{
  "encoder_arch": "convnext",
  "model": "image-text matching model",
  "dataset": "cartoon faces",
  "train_examples": 203450,
  "image_size": 64,
  "crop_scale_min": 0.8,
  "horizontal_flip": false,
  "encoder_isotropic": false,
  "encoder_norm": "layernorm",
  "encoder_activation": "silu",
  "encoder_moe": "top_k",
  "encoder_drop_path": 0.1,
  "encoder_num_experts": 8,
  "encoder_moe_every": 1,
  "encoder_expert_mlp_ratio": 1,
  "encoder_experts_per_token": 2,
  "encoder_shared_expert": false,
  "encoder_patch_size": [4, 4],
  "encoder_conv_stem": false,
  "encoder_depths": [3, 6, 6],
  "encoder_widths": [64, 128, 256],
  "encoder_kernel_size": 7,
  "fusion": "prefix",
  "tokenizer": "word",
  "vocab_size": 45,
  "fusion_encoder_width": 256,
  "fusion_encoder_layers": 6,
  "fusion_encoder_norm": "layernorm",
  "fusion_encoder_norm_position": "pre",
  "fusion_encoder_activation": "gelu",
  "fusion_encoder_mlp_ratio": 4,
  "fusion_encoder_head_dim": 64,
  "fusion_encoder_fused_qkv": false,
  "fusion_encoder_bias": "all",
  "fusion_encoder_qk_norm": false,
  "fusion_encoder_layer_scale_init": 0.01,
  "fusion_encoder_parallel_block": false,
  "fusion_encoder_inner_norm": false,
  "fusion_encoder_moe": "soft",
  "fusion_encoder_num_experts": 8,
  "fusion_encoder_moe_every": 2,
  "fusion_encoder_expert_mlp_ratio": 1,
  "fusion_encoder_slots_per_expert": 2,
  "fusion_encoder_shared_expert": false,
  "fusion_encoder_positions": "learned",
  "fusion_encoder_connector": "linear",
  "residual_init": "none",
  "optimizer": "soap",
  "beta2": 0.99,
  "learning_rate": 0.0012,
  "beta1": 0.95,
  "shampoo_beta": 0.99,
  "eps": 1e-08,
  "precondition_frequency": 25,
  "max_precond_dim": 512,
  "one_sided": true,
  "adamw_lr_other_params": 0.0015,
  "max_grad_norm": 1.0,
  "l1_shrink": 0.003,
  "ema_decay": 0.995,
  "max_steps": 19200,
  "batch_size": 128,
  "epochs": 12.1,
  "lr_schedule": "linear",
  "final_lr_fraction": 0,
  "warmup_steps": 3840,
  "weight_decay": 0.1,
  "adamw_weight_decay_other_params": 0.05
}
Rows from expert 5 of block 7 of the image encoder, named by matrix and row number. Rows with one number belong to one neuron. Each number is 200 + 30 x the weight over its row's rms, rounded and kept within 0 to 999. All counts start at 0. After the name is the row's rms in percent of the matrix's.
# up: expert up (encoder.blocks.7.mlp.up, 8x128x128), inputs 0-127
# down: expert down (encoder.blocks.7.mlp.down, 8x128x128, transposed), outputs 0-127
up.66,097,230,202,223,239,213,149,137,195,172,187,171,193,189,200,193,183,201,170,244,172,202,234,218,219,164,206,199,237,222,203,257,194,158,204,202,178,200,192,184,194,173,199,235,222,217,217,264,213,227,154,154,146,216,215,228,224,211,192,220,201,201,202,180,180,185,256,211,230,227,110,178,183,276,227,205,197,249,203,218,196,210,206,210,212,166,214,209,197,233,192,281,203,186,129,196,164,245,152,239,197,225,134,237,212,197,208,192,196,216,194,225,183,216,226,247,212,175,140,179,167,186,202,240,181,129,199,206,172
down.66,102,194,201,147,231,196,204,174,159,234,248,140,254,204,185,206,201,200,211,243,184,227,161,190,197,233,200,201,153,220,239,249,121,190,190,229,140,201,252,192,187,112,174,247,218,185,177,176,170,179,220,223,210,132,164,213,198,189,200,197,208,172,166,221,179,146,210,193,189,205,178,156,152,192,227,158,232,193,216,204,212,215,178,178,173,228,226,178,183,225,231,178,174,193,255,177,218,208,194,234,196,190,250,231,230,201,197,172,176,185,190,270,164,233,187,191,191,168,225,201,203,238,196,195,278,233,202,202,224
up.67,144,268,236,260,195,230,214,211,191,155,207,222,177,230,220,164,191,161,238,250,176,204,111,153,200,176,170,210,241,157,203,205,192,247,179,185,157,239,192,188,178,179,209,233,182,244,173,209,207,223,220,238,169,205,220,201,237,220,223,184,199,171,234,226,216,192,195,218,224,250,206,160,192,160,161,198,168,242,164,166,249,183,221,209,224,158,165,170,159,246,234,220,257,190,201,148,229,160,181,195,176,207,210,214,212,215,217,198,217,191,147,248,217,246,240,233,224,203,238,183,157,163,203,180,191,238,224,225,218
down.67,111,243,205,207,252,235,205,221,160,236,217,219,195,223,188,214,195,215,201,240,128,218,260,180,213,249,200,222,138,207,217,232,133,202,114,175,190,191,226,200,197,182,163,204,158,222,123,148,211,224,178,161,201,188,136,228,201,155,169,208,207,195,188,163,190,173,198,201,187,197,146,184,195,223,241,181,207,214,207,197,199,237,211,182,213,268,185,205,195,234,187,192,167,192,217,233,185,219,221,223,200,152,202,205,220,188,248,212,150,209,200,252,235,250,208,172,169,174,243,149,204,195,229,175,238,240,175,193,223
up.68,065,198,139,208,249,152,226,220,212,197,165,156,211,216,232,127,218,185,192,151,242,169,223,213,204,215,216,150,202,235,234,209,207,202,221,181,170,211,136,158,209,181,283,227,187,179,152,200,191,233,236,203,237,199,228,180,195,200,161,194,265,213,190,198,183,213,238,175,200,190,205,192,207,178,220,199,202,218,207,175,199,180,211,197,135,253,166,190,214,194,238,219,195,266,204,206,213,187,222,194,202,184,222,199,223,197,208,254,188,226,188,145,248,180,199,207,208,261,204,219,193,199,207,309,171,170,202,200,135
down.68,091,185,192,195,149,178,191,209,191,97,175,239,178,191,194,209,181,149,191,165,236,137,235,184,200,132,165,209,201,199,183,183,270,197,249,204,217,193,163,208,203,234,249,165,208,180,238,178,202,202,170,250,238,202,259,157,168,228,250,199,220,193,209,196,200,204,178,191,219,183,197,233,196,205,261,202,235,154,188,188,216,199,206,196,178,174,176,212,201,182,200,240,202,206,188,184,205,188,231,142,214,183,203,197,202,216,190,203,312,229,225,162,212,168,187,203,189,189,205,275,197,199,193,203,140,152,227,208,200
up.69,100,214,146,269,253,202,169,204,172,214,301,159,199,174,216,222,201,231,179,201,220,144,224,171,181,189,197,208,227,241,193,211,175,188,225,230,190,154,199,216,186,178,229,254,234,187,249,229,187,227,125,138,203,171,193,193,192,174,218,210,203,192,191,182,218,175,202,198,235,206,160,196,203,262,193,239,203,206,240,189,196,247,124,197,187,209,154,194,207,227,203,138,209,200,216,224,216,177,152,197,165,208,246,155,199,210,159,181,198,214,266,217,182,149,192,192,185,181,162,180,194,184,166,247,213,222,215,207,219
down.69,106,207,198,183,174,205,147,148,211,259,207,143,172,199,220,206,188,217,167,210,258,237,126,218,247,197,200,166,214,179,170,216,170,209,234,182,202,210,212,205,227,180,217,196,199,182,190,181,108,186,199,205,182,205,198,201,160,207,205,211,237,200,199,210,195,214,209,179,207,224,157,206,189,252,208,204,184,244,198,226,205,225,164,215,201,190,272,183,170,227,190,206,211,240,200,230,263,216,176,195,188,228,208,216,202,198,209,122,190,156,215,197,120,263,135,264,183,202,209,180,198,205,202,126,229,263,210,201,198
up.70,074,194,237,135,160,178,154,259,195,200,200,197,216,213,232,298,218,205,188,198,191,194,208,283,227,189,201,157,195,179,262,211,217,219,211,199,152,218,214,213,226,207,248,210,227,239,199,179,225,198,181,198,204,184,207,199,186,124,187,185,254,202,204,197,187,196,241,173,198,168,210,214,184,273,178,176,189,197,187,219,161,183,196,264,190,173,183,190,222,210,212,120,173,211,215,206,224,212,190,196,181,172,244,231,168,294,199,188,188,199,155,186,200,207,202,211,200,212,200,162,186,194,161,131,185,175,147,199,199
down.70,081,137,246,216,188,193,211,174,105,200,221,245,214,182,220,153,171,217,212,213,205,174,144,198,225,226,195,170,168,268,152,151,191,196,201,203,201,154,233,208,224,157,175,189,211,242,179,230,153,176,179,226,233,210,180,149,161,197,194,196,218,195,201,179,191,215,182,246,204,190,253,240,190,247,157,209,187,205,189,245,234,241,235,161,165,162,179,191,216,228,240,167,196,188,211,202,225,214,169,159,161,176,172,193,217,174,186,214,225,173,185,152,233,153,226,214,223,221,186,172,115,203,205,232,202,176,225,227,177
up.71,108,171,200,189,197,173,221,226,218,218,93,182,205,203,226,211,201,217,126,206,197,207,199,196,149,204,162,236,201,213,194,140,230,142,210,224,203,187,218,232,217,266,266,165,211,164,215,167,189,187,214,279,232,189,228,227,270,192,213,244,182,192,200,236,166,263,172,219,206,198,176,205,194,218,266,197,193,195,218,195,194,197,208,221,209,179,218,181,193,205,165,161,143,216,149,192,221,195,172,240,245,230,202,197,179,203,193,214,253,243,194,228,248,209,201,225,198,149,198,218,210,202,193,159,231,201,234,161,185
down.71,108,209,234,203,201,213,173,215,205,280,219,191,211,201,243,197,217,235,222,172,197,148,213,228,253,163,199,215,199,202,187,130,249,200,146,208,172,235,238,176,225,176,237,276,224,179,216,197,160,172,237,199,187,214,236,243,162,153,195,194,210,212,181,175,201,232,195,203,229,195,199,211,198,197,202,183,211,234,212,202,134,185,226,261,203,197,188,216,238,174,222,232,206,189,144,194,228,192,229,134,215,230,154,250,210,162,183,220,207,198,245,205,164,153,221,203,242,189,212,252,176,237,176,212,109,208,202,195,170
up.72,100,176,183,202,225,206,166,204,164,199,153,176,213,196,186,226,158,185,147,238,199,171,254,210,258,160,218,250,205,259,203,205,199,207,188,232,226,183,251,170,198,180,212,201,258,186,186,257,212,236,187,244,190,205,210,289,175,192,182,193,156,285,183,236,225,208,154,200,201,205,108,213,200,203,171,183,198,194,217,157,190,171,209,211,226,233,217,175,225,203,195,214,226,209,163,211,225,202,198,200,210,245,210,191,214,193,242,181,216,198,164,209,166,212,164,192,122,176,181,240,137,206,228,210,242,204,233,165,185
down.72,096,196,193,199,199,199,192,200,186,277,207,138,194,208,218,209,247,203,225,208,220,238,208,175,220,185,206,237,196,181,229,204,214,223,111,257,192,191,224,185,202,196,205,248,209,194,187,185,141,203,205,239,196,207,251,226,200,220,212,163,171,205,161,192,164,177,150,196,195,194,169,193,200,194,183,200,146,208,210,196,220,121,191,240,197,200,269,284,218,225,203,196,194,142,183,197,259,168,250,205,188,166,183,243,265,210,168,180,183,251,201,239,127,180,212,199,240,190,213,226,195,230,194,203,196,241,230,233,198
up.73,067,181,197,149,202,163,239,256,202,236,188,254,191,182,225,208,170,191,198,214,207,182,203,196,143,174,216,192,163,222,200,222,194,205,174,183,209,200,216,224,245,232,206,245,202,167,212,153,285,138,222,217,187,205,161,172,192,167,227,257,180,268,216,139,197,220,196,274,162,212,192,133,180,185,181,212,193,194,190,204,178,165,178,261,157,204,196,194,194,245,218,146,186,129,242,192,198,262,215,214,181,223,222,199,216,186,217,183,186,184,205,235,276,167,175,199,222,191,209,185,213,237,206,207,181,210,204,205,167
down.73,082,198,210,210,142,143,199,159,195,197,161,162,211,187,152,214,192,178,192,200,169,199,225,200,258,202,169,196,231,276,202,216,200,214,182,218,243,184,198,199,183,258,211,228,184,204,236,221,196,187,198,242,198,223,197,203,177,178,228,199,204,188,158,217,186,134,190,208,236,199,282,172,246,170,210,206,189,197,248,195,187,177,190,170,123,196,176,270,254,204,186,187,211,191,195,207,200,161,187,201,202,248,203,174,191,203,193,237,221,122,228,222,172,125,205,238,222,226,254,242,138,175,185,208,193,201,207,253,200
up.74,064,176,203,232,215,138,202,198,178,186,138,196,226,178,190,236,163,224,213,193,204,226,179,230,179,183,204,189,125,222,213,201,199,205,172,201,202,199,209,210,229,187,225,198,229,220,186,181,207,250,186,189,200,188,227,142,170,251,198,207,217,208,209,200,246,216,147,172,191,172,170,288,245,207,204,185,179,175,201,207,209,204,203,211,207,293,223,219,182,234,198,271,185,208,179,223,215,159,198,232,194,296,190,243,144,258,213,264,212,232,223,208,231,184,201,167,213,213,236,193,224,228,206,138,209,186,249,185,190
down.74,084,154,224,192,167,154,195,205,198,187,185,172,226,205,194,212,196,189,206,175,199,157,204,181,250,187,181,202,217,186,204,199,191,215,229,249,241,199,209,207,211,229,146,228,215,215,192,201,207,153,192,181,176,224,295,223,197,189,208,166,183,228,190,219,244,167,141,213,204,163,228,178,197,175,235,223,242,163,215,187,205,166,180,205,158,218,191,224,243,200,178,225,255,194,173,145,243,184,199,160,204,208,193,181,200,197,189,220,190,223,230,175,161,157,241,270,223,201,260,260,166,224,219,287,178,203,271,228,137
up.75,091,200,171,183,169,198,227,214,193,166,203,187,197,201,234,185,154,206,213,201,117,183,222,213,228,191,173,239,176,192,266,204,212,170,249,90,178,233,251,192,202,174,199,241,198,217,259,155,251,197,180,199,208,190,171,154,197,145,179,185,199,209,200,179,200,161,174,210,201,188,168,182,191,198,148,180,163,214,233,232,188,189,219,224,150,225,202,192,229,234,204,186,203,211,215,241,226,185,252,127,240,203,204,208,176,209,213,187,182,171,236,214,186,145,203,203,197,226,235,213,232,193,111,135,174,208,205,206,197
down.75,096,151,202,260,180,155,214,109,207,167,182,203,206,208,131,212,220,214,203,222,264,206,209,183,227,217,201,209,206,212,192,209,168,180,214,169,241,214,86,235,217,206,151,202,232,231,220,231,200,211,198,194,182,225,152,200,224,159,258,191,220,185,252,208,211,192,195,234,202,232,225,176,244,221,171,250,259,221,191,153,224,217,171,123,151,183,200,213,167,199,186,193,221,214,214,200,183,225,158,162,224,214,204,172,202,169,207,219,230,170,191,196,193,165,178,263,173,206,206,179,175,172,192,207,226,175,201,208,173
up.76,068,209,205,210,200,209,174,178,218,205,199,154,160,205,178,143,181,119,198,177,181,212,117,202,261,257,132,193,184,226,128,213,198,215,204,170,209,211,214,203,207,209,280,179,203,153,239,199,213,190,206,236,198,134,222,216,202,183,212,190,207,236,227,212,214,145,188,205,176,218,202,149,225,130,196,214,186,183,189,248,163,193,184,217,175,201,151,211,197,224,223,200,186,185,198,226,254,183,221,212,186,191,210,164,221,164,172,230,206,189,273,244,200,211,204,161,243,202,145,252,188,182,193,206,201,200,200,152,218
down.76,090,255,166,208,189,207,147,243,226,183,159,188,178,195,174,182,201,215,181,209,215,196,247,183,179,198,211,162,199,153,199,144,210,220,183,206,210,188,213,182,203,189,219,237,127,171,235,170,177,233,181,184,193,217,231,175,155,190,208,234,223,174,221,185,245,209,192,173,193,189,198,215,218,268,207,131,244,130,183,182,195,209,225,215,178,222,175,213,199,200,164,196,275,234,247,290,197,201,194,148,254,209,202,191,161,212,196,192,273,174,186,148,230,153,230,196,182,189,198,154,224,233,159,211,165,210,220,194,183
up.77,133,232,205,255,200,224,166,205,225,139,202,194,209,249,190,192,136,190,173,266,191,223,192,209,172,197,165,201,180,214,172,201,183,242,226,172,193,231,208,220,217,178,198,187,235,221,205,226,178,219,191,214,169,257,219,132,192,233,229,220,216,192,227,191,205,198,239,202,230,171,203,201,178,193,195,114,113,256,167,147,193,186,260,223,235,154,170,177,174,200,193,228,218,203,223,197,208,241,186,188,191,196,157,197,218,224,233,189,243,206,129,239,191,246,192,244,146,211,178,196,137,226,186,211,193,229,195,227,178
down.77,114,223,199,163,276,210,232,197,125,285,246,170,262,217,180,217,196,202,208,233,193,249,181,188,197,257,228,219,140,225,228,261,153,202,159,234,181,191,214,163,201,178,193,228,208,200,138,165,177,212,209,187,195,144,195,214,192,181,193,205,242,191,184,199,192,203,213,198,197,203,178,161,155,189,214,184,198,179,196,208,202,203,185,177,204,273,175,162,227,242,248,195,176,197,245,229,227,253,187,193,208,198,192,228,218,192,177,188,153,210,200,259,159,233,202,192,159,171,232,161,228,212,199,184,250,246,197,192,234
up.78,084,210,211,252,184,183,247,197,177,212,191,262,207,216,192,202,168,160,278,182,173,195,201,170,205,208,156,237,215,145,207,146,214,174,199,186,206,180,207,198,181,195,218,178,182,197,194,172,214,204,230,187,185,256,187,199,195,214,265,170,238,217,244,206,172,190,191,202,208,186,189,199,217,186,193,205,215,218,200,196,240,182,76,191,240,243,212,214,155,177,205,210,224,180,206,192,218,125,173,190,183,270,193,201,211,206,200,182,209,175,149,199,202,228,215,245,198,232,204,205,164,204,198,172,132,290,267,203,201
down.78,101,245,172,238,243,216,230,189,188,214,165,181,179,227,182,213,177,207,208,187,188,257,199,197,186,230,200,213,179,205,210,213,100,211,190,210,156,198,225,202,190,151,200,205,172,227,179,197,212,199,205,176,203,178,177,225,212,189,142,254,184,189,196,211,187,221,246,200,197,203,126,184,206,176,196,221,171,209,203,191,197,184,150,165,222,208,248,211,176,201,196,120,192,198,268,211,212,216,186,245,196,190,211,185,200,186,216,191,178,205,216,267,197,271,184,225,253,178,204,117,245,233,203,155,271,202,179,170,273
up.79,078,192,214,184,184,206,132,153,251,199,128,188,180,162,190,154,237,210,169,192,140,223,199,229,192,161,165,198,211,194,174,215,204,186,238,204,190,167,186,109,200,234,213,215,202,193,202,201,189,204,185,306,211,180,173,233,200,240,179,176,152,197,189,177,160,200,227,98,201,198,156,199,283,225,220,198,199,212,184,205,237,216,179,186,223,203,196,151,198,203,187,158,204,183,202,202,179,238,185,225,177,191,219,201,196,189,188,195,166,177,190,198,181,240,171,202,212,164,177,224,133,200,194,227,220,209,218,138,180
down.79,080,224,233,180,169,239,194,180,165,202,211,234,201,178,253,161,190,198,192,135,250,186,149,238,158,201,234,140,193,247,151,149,272,219,216,199,181,192,203,174,207,202,241,223,231,192,245,190,163,151,199,242,236,241,215,200,182,166,235,211,283,236,228,248,163,204,227,196,202,214,202,222,197,248,133,190,231,184,165,197,191,199,220,170,216,167,254,193,179,185,246,203,144,198,167,192,207,187,205,166,218,158,153,217,234,185,200,162,175,209,195,165,225,224,179,177,195,221,202,240,203,187,159,196,193,226,199,200,183
up.80,074,194,197,231,271,219,168,202,242,189,194,189,240,224,198,287,223,242,176,215,260,304,169,218,220,200,132,159,214,210,211,201,203,216,229,250,205,146,218,194,199,230,143,203,134,176,194,202,220,234,222,191,175,215,203,217,188,224,176,226,150,195,201,200,177,206,174,200,212,175,194,220,219,201,242,207,218,255,218,197,181,221,185,214,184,199,228,188,193,179,206,203,137,148,231,152,227,205,207,213,165,175,181,196,226,201,187,210,195,228,205,140,247,155,234,174,276,207,188,246,189,183,179,176,210,214,174,192,194
down.80,104,250,186,217,250,266,160,208,188,160,209,194,155,200,195,134,180,203,215,200,216,177,219,192,188,199,231,155,211,197,190,212,259,171,221,194,202,202,222,193,208,141,238,225,199,159,200,185,206,228,167,208,223,170,249,172,210,277,190,237,204,169,226,217,192,205,190,219,190,207,99,232,188,214,242,154,222,172,186,205,205,209,206,204,200,208,224,155,111,204,164,223,213,171,202,250,213,237,182,200,202,163,161,184,196,201,238,199,189,207,208,176,233,256,223,220,173,186,152,154,231,242,185,149,195,153,210,157,191
up.81,132,194,140,227,190,206,196,159,165,182,158,185,215,207,192,214,218,249,261,215,189,178,243,182,248,196,144,198,230,206,193,234,214,198,200,221,226,124,201,154,188,218,194,214,187,227,206,202,145,221,193,222,181,190,173,239,192,191,215,199,223,190,219,197,197,254,183,197,180,177,134,220,209,227,221,244,227,246,177,164,164,209,145,217,248,253,222,213,225,193,226,189,156,236,183,215,203,177,212,182,106,272,173,250,197,193,188,208,190,166,173,185,200,186,210,208,177,202,142,212,176,250,250,194,135,205,196,225,173
down.81,103,200,218,196,163,204,200,146,196,184,202,115,185,228,223,227,194,158,195,206,200,249,174,200,181,238,204,157,195,194,195,208,193,212,204,236,194,199,231,208,200,120,181,233,231,212,158,215,171,184,240,181,211,167,202,242,199,211,177,175,166,214,186,223,182,164,231,152,209,190,133,217,222,201,180,209,198,200,199,174,229,167,180,208,216,185,262,205,176,187,257,193,194,160,200,140,269,234,191,217,162,235,228,197,175,205,194,128,189,172,232,252,136,225,179,237,225,219,228,208,223,242,166,207,288,219,231,218,214
up.82,087,198,202,221,159,195,238,206,172,194,212,194,200,145,209,175,222,199,240,226,256,166,205,209,185,235,150,249,242,172,218,200,179,192,227,304,142,148,170,155,147,201,196,232,161,190,229,207,189,190,210,214,172,167,285,217,212,243,177,168,192,190,187,193,221,216,198,190,217,181,193,210,196,187,222,202,212,226,127,166,216,202,195,195,190,222,172,139,169,169,192,195,227,189,214,225,193,161,210,200,188,183,186,192,236,205,259,176,178,210,177,157,272,221,200,255,210,211,181,204,141,161,244,185,166,199,170,233,190
down.82,094,233,192,193,210,266,224,117,163,170,205,198,210,210,202,204,180,197,219,187,185,210,119,203,147,219,200,152,200,205,177,189,185,209,270,219,168,178,228,175,208,164,180,188,187,192,177,207,237,214,227,190,198,198,138,221,203,201,163,149,206,185,202,203,179,163,288,221,195,214,155,237,198,250,151,194,184,205,182,238,225,260,160,197,224,204,220,176,213,118,190,197,153,152,189,178,264,213,237,219,174,189,230,204,219,187,221,155,159,178,222,211,179,226,175,190,196,255,226,210,188,186,226,191,225,237,189,183,230
up.83,121,214,190,213,252,181,212,186,214,184,249,185,185,202,206,179,142,190,221,166,202,157,274,181,185,205,183,193,241,89,194,215,156,213,151,209,188,170,261,165,222,209,214,242,222,195,201,180,210,220,248,199,193,199,183,206,205,213,199,270,178,238,217,207,176,258,246,266,203,211,199,203,196,193,201,196,217,218,204,234,211,205,169,195,220,214,225,197,152,198,246,174,180,202,266,153,181,200,220,201,201,260,234,221,200,197,203,205,153,183,222,149,226,209,177,207,211,236,250,205,151,221,279,195,181,178,213,197,239
down.83,106,225,197,204,234,211,240,202,200,185,182,171,207,207,184,211,166,194,204,257,204,223,193,202,195,285,201,175,153,172,187,202,145,222,185,242,186,212,240,196,180,162,175,228,157,200,164,230,205,187,204,165,132,151,138,246,225,185,96,208,201,195,179,181,219,144,218,201,197,172,161,182,236,169,193,175,178,227,215,209,200,221,178,194,185,206,251,203,223,188,184,158,191,170,248,196,211,232,172,231,168,175,243,192,197,168,199,188,190,201,194,225,159,205,207,201,267,190,205,165,234,258,174,185,260,251,199,231,252
up.84,066,177,211,165,184,179,179,236,264,231,184,232,191,160,168,215,188,218,185,217,195,218,228,223,201,209,220,193,143,163,278,210,206,228,210,229,167,184,195,235,190,178,269,184,212,191,196,185,230,185,208,186,193,203,159,221,170,189,152,192,200,197,169,178,183,156,197,187,141,152,202,230,296,225,194,187,227,170,259,213,200,192,151,195,202,197,206,142,204,207,227,200,170,230,203,201,217,199,249,187,181,194,248,203,196,210,202,229,201,190,148,181,149,259,197,195,208,200,195,192,216,173,171,124,220,132,239,156,262
down.84,084,163,204,215,130,195,239,201,186,252,181,220,160,169,206,148,194,203,220,202,231,192,150,190,194,224,188,184,248,218,178,153,200,188,122,196,227,185,235,185,220,217,179,221,201,195,217,193,173,192,192,199,199,214,231,173,195,217,220,179,207,226,215,186,246,279,183,205,201,213,232,214,217,207,166,212,183,227,163,201,203,227,234,201,196,184,215,213,216,188,246,163,194,188,166,222,240,204,195,130,187,227,198,228,207,205,200,283,194,187,189,140,201,174,200,199,211,322,198,200,165,213,186,261,114,188,168,220,176
up.85,112,217,205,222,210,163,235,212,189,182,164,182,218,191,183,226,192,207,200,276,182,175,212,134,170,234,229,157,213,241,196,222,246,178,197,195,200,168,212,187,183,205,190,184,212,207,228,213,210,283,176,188,170,189,210,185,218,155,235,219,210,141,244,176,225,162,203,203,213,187,172,243,254,193,213,172,224,231,170,126,202,196,174,201,280,226,149,203,201,176,181,158,214,159,200,275,194,189,195,238,190,241,194,204,210,217,203,152,287,185,136,198,216,217,235,190,185,186,172,226,201,191,252,190,190,234,209,184,234
down.85,098,234,207,197,202,196,197,198,185,277,219,151,293,214,216,259,182,210,226,241,200,206,183,216,203,213,196,229,160,212,214,214,172,205,180,216,180,160,234,188,207,136,221,221,199,208,145,198,196,256,200,184,187,166,194,236,164,141,145,181,208,215,134,205,197,222,223,195,204,183,146,199,170,188,198,182,198,209,231,196,227,178,162,221,222,245,204,195,201,215,219,197,175,200,197,199,256,198,187,197,134,197,192,241,201,231,189,188,137,209,238,254,143,258,196,212,215,164,249,157,189,233,195,206,269,247,196,179,208
up.86,126,219,282,194,191,160,179,206,189,158,196,202,234,254,235,185,218,243,192,220,202,170,257,196,197,199,153,191,200,206,107,239,215,208,185,219,154,183,180,201,201,204,178,206,172,222,215,244,252,236,188,206,156,186,212,234,245,238,215,224,233,170,208,199,250,229,231,203,204,182,193,207,154,206,195,211,225,220,172,202,201,181,177,190,235,237,263,215,173,226,171,241,192,208,87,191,226,195,197,157,199,170,156,183,165,199,171,165,194,215,194,206,206,206,215,250,207,203,173,252,154,222,227,222,228,212,227,146,199
down.86,110,214,203,141,213,199,202,188,199,223,252,140,213,211,196,245,200,165,252,234,206,215,153,204,218,241,171,208,194,189,202,214,142,209,186,267,137,192,243,187,200,125,180,254,208,171,158,126,168,166,231,197,183,148,199,231,189,158,157,200,198,200,212,172,188,187,213,194,201,232,142,191,166,223,169,174,201,180,219,205,211,201,170,179,207,240,232,203,205,193,212,178,200,180,208,189,261,188,199,227,189,190,255,251,226,190,196,175,160,201,226,211,141,236,179,198,236,188,209,206,188,229,180,166,296,225,196,201,212
up.87,083,204,176,181,193,201,166,232,157,208,213,223,192,165,207,193,203,189,258,182,192,194,191,234,205,236,188,157,200,189,210,233,184,206,198,192,164,211,164,233,186,149,197,299,173,235,142,168,235,185,131,202,181,171,218,203,221,202,222,260,196,202,123,135,206,189,227,275,197,199,201,220,241,257,202,204,254,196,181,178,174,287,187,201,178,173,197,181,183,189,228,178,153,191,184,205,192,177,153,190,227,182,224,166,240,196,206,196,199,215,209,195,219,251,196,234,197,186,163,224,193,159,200,212,209,226,230,253,152
down.87,092,194,203,230,217,230,206,180,199,137,226,262,219,182,159,196,178,203,192,155,165,202,147,199,140,198,195,152,223,230,198,197,185,192,211,192,187,195,182,215,208,196,155,171,204,188,131,183,220,195,180,206,248,198,137,231,207,213,185,199,202,186,198,240,187,203,206,258,202,203,205,217,186,228,150,210,140,197,179,217,198,253,191,197,236,160,230,196,194,182,214,136,183,241,190,188,201,200,197,227,171,171,182,205,209,222,238,154,212,185,172,166,197,271,139,114,241,254,183,191,185,207,193,112,221,202,166,200,251
up.88,084,203,215,184,168,214,198,206,269,197,202,194,199,174,201,190,198,256,196,161,183,206,183,195,192,178,120,204,181,188,167,158,226,208,127,200,178,204,228,188,186,202,192,209,176,215,197,198,185,223,216,220,218,190,242,261,201,193,169,152,217,239,228,239,188,220,191,236,232,191,252,182,94,200,183,208,141,209,204,237,182,237,210,215,185,173,192,187,195,169,154,211,200,200,180,140,161,202,202,219,226,166,199,200,208,263,204,240,180,214,257,245,202,197,185,217,282,212,296,170,209,207,170,205,192,160,204,193,202
down.88,094,196,202,179,202,159,213,193,215,202,224,218,170,230,170,196,198,192,200,199,211,181,216,207,231,236,180,155,204,152,154,128,159,207,207,201,187,229,218,193,189,193,182,211,120,209,211,197,242,198,195,155,177,188,141,210,175,183,132,211,193,192,232,152,217,131,200,211,209,176,203,216,201,240,188,157,206,218,226,195,218,240,216,238,146,214,166,168,279,168,226,145,202,195,227,215,172,227,244,222,207,224,180,177,146,167,164,237,218,194,192,175,119,105,198,185,211,248,198,212,189,172,201,240,192,188,198,186,214
up.89,117,202,183,226,216,194,186,178,188,187,197,178,242,271,211,208,194,241,182,288,175,188,222,200,272,192,227,206,195,193,200,204,195,220,198,194,217,152,249,179,227,192,167,121,219,176,214,226,191,198,203,206,162,178,176,225,207,227,214,190,204,170,218,176,227,206,217,226,213,199,162,210,197,231,194,267,195,246,172,221,157,186,169,205,233,229,223,262,214,204,96,212,213,173,130,238,201,240,208,163,160,231,172,228,192,249,220,181,208,217,164,177,169,200,201,214,175,198,165,221,204,186,238,163,165,223,272,190,196
down.89,106,239,166,202,230,208,224,196,160,310,223,99,216,207,223,217,207,191,275,257,192,219,176,187,208,210,196,215,162,228,217,225,182,206,104,210,171,179,219,201,206,148,185,269,211,219,181,201,108,198,197,214,226,187,241,242,173,218,173,192,184,200,184,186,187,235,194,201,186,195,163,193,188,145,195,189,228,204,217,200,174,189,174,203,207,228,230,195,181,215,201,189,196,183,224,222,239,214,200,223,196,200,201,246,224,202,223,192,154,209,200,245,231,244,199,232,228,134,213,182,228,243,195,180,216,230,197,202,199
up.90,082,203,207,199,166,195,202,199,173,182,210,201,243,211,216,192,225,235,233,165,191,191,196,174,247,212,175,171,194,192,231,214,190,263,200,198,177,163,245,228,203,229,171,110,187,182,194,172,212,197,208,223,202,106,228,200,165,200,201,196,219,229,251,204,201,225,162,190,231,172,160,190,198,235,138,239,185,160,162,209,193,172,177,191,165,197,279,131,299,194,204,211,181,191,191,266,202,213,170,157,216,245,175,196,211,179,247,166,159,208,209,195,222,206,168,234,157,200,174,187,198,255,194,192,203,169,208,200,208
down.90,087,209,187,158,207,183,211,189,242,213,291,164,251,199,189,194,211,187,270,177,206,220,208,195,192,198,210,214,190,226,228,241,239,202,180,243,164,186,218,148,184,194,126,198,199,228,150,248,186,146,179,198,170,196,185,253,158,200,189,198,200,194,195,207,206,231,227,201,175,196,205,192,200,144,183,198,176,191,190,209,210,148,209,181,159,192,248,188,155,168,148,258,143,147,186,177,235,265,185,251,174,215,208,255,212,153,244,202,187,232,209,230,180,208,242,196,217,180,187,224,193,200,155,259,212,189,212,196,171